{"image_size": 64, "horizontal_flip": false, "rotation_deg": 5, "arch": "repvgg", "hidden_act": "relu", "widths": [80, 160, 320], "learning_rate": 0.002, "beta2": 0.999, "max_grad_norm": 1.0, "max_steps": 39300, "warmup_steps": 7860}
Rows from block 6, named by matrix and row number. Each number is 500 + 25 x the weight over its row's rms, rounded and kept within 0 to 999. All counts start at 0. Numbers have three digits each.
# c3: 3x3 conv, stride 2 (model.blocks.6.c3.weight, 320x160x3x3), inputs 78-90, a 3x3 kernel for each
c3.228:447502487522502486491501535482497504495508501468471483516505516553554556443506502509471534497507528479519522526525525512513502463463484508520519505507489550509472535501500469474500464480527527478530473529465473481451487517540523499529498444447513518502504513483500518504495478506497495510504498526475513523467500496481500496503514527504507488514474508
c3.229:521515477520541535465542548493467466460459464496488492500498480481464477513513505481491527490507501487474491485487491501496506467505487485522543490487513486486505489535575510532581523525534526531495490532518475500517523533509532545513475543505438483489480481470499520470494466446508484483508485484509470519491507540441547531483468478435518537491450498
c3.230:470503476496491466466493479494491515497480504476440479527505491534540542449484505490487500471473471475480495517511466498500514474462456496511512499468519512530514518532511517517512497498525489481475495495499496459498506497475483497475493513475459465425484482481508479497512493479477467452489514507515512514513497484469486491507520502532505501519460473
c3.231:492495520496474518512496530506464478519487505505488491511512492478489479502463475499513509491488521491477480468472488531516477520506477506490487519470476552490511483495521546517530509548552510498468560491532525509489544524481524499477498528460558542527561544501562496483467462478505512535511492521507471527521505528505493532481520505503455460465488462
c3.232:492481522461501487470492493490480498512502506510481513533554502476490508527470491511501513481484489482513496497495471487480514497510501501463431474459453485479488499461546556523569527547527491501536468480508503504517503529495467501498520513488535531530513524505498507474505483489496478490513504500453521525473506513499494493497496483495483521469470498
c3.233:493491469524532479541485415480466482498488449542514495487474500477490462471477461476477509429465479488486499523512527475466481469486480493487495504494510495493538549511511521508502533500513496553527484494464534516487515537521496500518499515511456486505444496500448459488462459482449448496472491514514496504578508518532526530504491479487502478481501511
c3.234:493471506507514494542484475460463454451515526508525545534519508472500516500490513455477480447476486512523530525483504470519508493502499480489455501514495480501491481486482489479462518504471516470459473486480462545534493492473471463479474515502450483453462502477505490484457461498457452482500495467520487453515481483522478489510511509513508501468551533
c3.235:532503496536507482475521488488486465468489449471511528477497509500506555447465453458480521548530507540531432448499458462496510524511518462498506492493462520490491480488469506495480454489491469506540467545522447485530494485521491500509484484513449464477471505508484497506501454471491459468519502481539538545483467515500528509464514529480505504503503520
c3.236:488482502483473495499474472457527518467474530480489492470478433508495498473503501539513502524501447477481526496528515508515524484452425503530552515514544530513504482538549513535522461477525491472493497448512522487485482488490494479486502487484418469505446488510448491512474477466483486489487499509520534523496484496488489498503517528497491502478505483
c3.237:513481495494515491485459473490461452504481477492508456494487497504511491516518480500514472526513520526521488497510505522511498520510510477473512525516520501507525479455470482484480462503510506447495473491491460503501458471478483456504472481507482470451481464441506488459489479475495479466487497495513515516485534491510512467496488503482474490452479475
c3.238:466480506505491495553501510475448457479498480474512506487510472466508520480460439515492464505484514475494477453476492473462465518485499489495511462502534467506530506517531521484517509489490525520498477487474489490476551551495499517478499495483481491480506495487490475492490512516483509504481505500492502461465517468502503468502493514488466519489507522
c3.239:496494505469491478536542492484489468481494485487496497492458478461469489485468499512489487471507505509491478516529528466460481488512523531516526476502529465496505528538542500481547468474462505491477476491480524517478536532476542507536498492534477481476492481475480495500480506499486493478500490464509512532482486534494491495526534505476483476502515524
c3.240:509489506473457474473502503493479486519466518506475517509484478465456469478468492519526485502481439498486546416481527468492479490475447491473517506525506495531505475516521539501461511492507513480427518517517517487509525510527531524492539532512498479472531522480520492479504470487473465484497530519546513473524520458477465446484504486469470540503476486
c3.241:520538522546541498545494443505476480479470443501489478491493479504502494525508466518509507505520499524534506452493478511494503545515495457490487501514466517507483516518521483555523529540526502478443487511466530489527496496448507524492490497488504508522491517474487493460512494488517508520491503530506523519544527516520511505510491485525494424521471459
c3.242:497507519517510510449549533477475508489513521499491533527510508527509525488477521489487490504448448502522497518488482498503478509521522533497511518516496495473490471479500502498524507511520521525523560540564544573574513550522528548528545571552493504512522526544522545540452480476460492484468479473471497531514504539489502527491506490531515553529559533
c3.243:467500485482513431558529465519505517507448507512483488527503507509499498444527497515528460490476510452490510492490512470487501482461506527512519488540521489521533476493458498509497528496477530521516503484478504483455495488508496472485504463441460474467454487489496457470519531525449489495455466485505550479453496473529479492489504491489504512484479481
c3.244:492506517474490498461477510463483506498501528482514521533504533600566530557566533493493473542520524496490485503514512522510503545544537479434462512481470518483486503491504471496472497501468490476516510485510478509515471484506491476496467506493441478497458479500475467452494514494512524507472488496493498510449484464470515496501501524483523507486499513
c3.245:499526517498526496478451486509503517504509523500497503463477497526485515516537517439502518505489494496513520423399455512520519483458463494500438511518482474486507481480516502519503498462472507490504504475516529515490498480494508520519520546486504533482493492479471471482481471508508478502472499494502488461536485489496440471497512492517518515496488493
c3.246:504492495510496471504521478487469470534484521574540502480491493479448477503497485480478459464498506503490471444452437507498500498518499483494504450493526432490506472488477475523498493478493497540470480491475500475469494484470475468463516477469455454430464460449507498465479474489502471489510526497480480452470464471497502504516494497517516418496505469
c3.247:505530533512544531499523515524507477504497521536481509487490505480519510470478495501495495502492462490500487510505496494520492491498500545536563551512536519527487518535535512529525485511504561515511524497514533539495534539498506516515515529494500490485510512519550530510469474462474470452501500499503517520509493532505487516509511527520520501498492556
c3.248:529499536508472499513501532495515469535522487517522520523522511492494511498499513491490509486516506494483506511533519491509520498481484535532542534538537520507510504516517510508505518503503470523482510489508506507549525501528523503492521492513521454483507455471493477488550526542485468480515506520559532567552512524525492525478509486504509532520529533
c3.249:498505524475513462521491506461486497471486483491515503523484452524487509495477507461486515452491509425480482505468475486502516474497511516450463499451470467476507528523481513498545513479485486516529476476464486469510458457479501477493483490457494524526444503490458505470457460470460492510455491490492460452471480450523497452476491497523446499500482514
c3.250:535493520539525511508525502462474445493514458497529478486486508496506543464447443479511514542496524535531508470483477477490481510520515455473471482498493518499513487485475451447453485499502504537495508539523478491500508527506500497472496495517451464465474505523456477493535528528492500510475471490519511478482511466487509481464484475459471453468458477
c3.251:529512491529522513546560542506514500510507480526523493473489470488496477478494466465499534494506490510507486473462486474498506510480473511455493504491501537499495495508522509503526505532528518511500530493487546544534523497515537527498514516463487434464452435451492467490494498507477477454479514472551526519514502523478493511507501511526527518492501508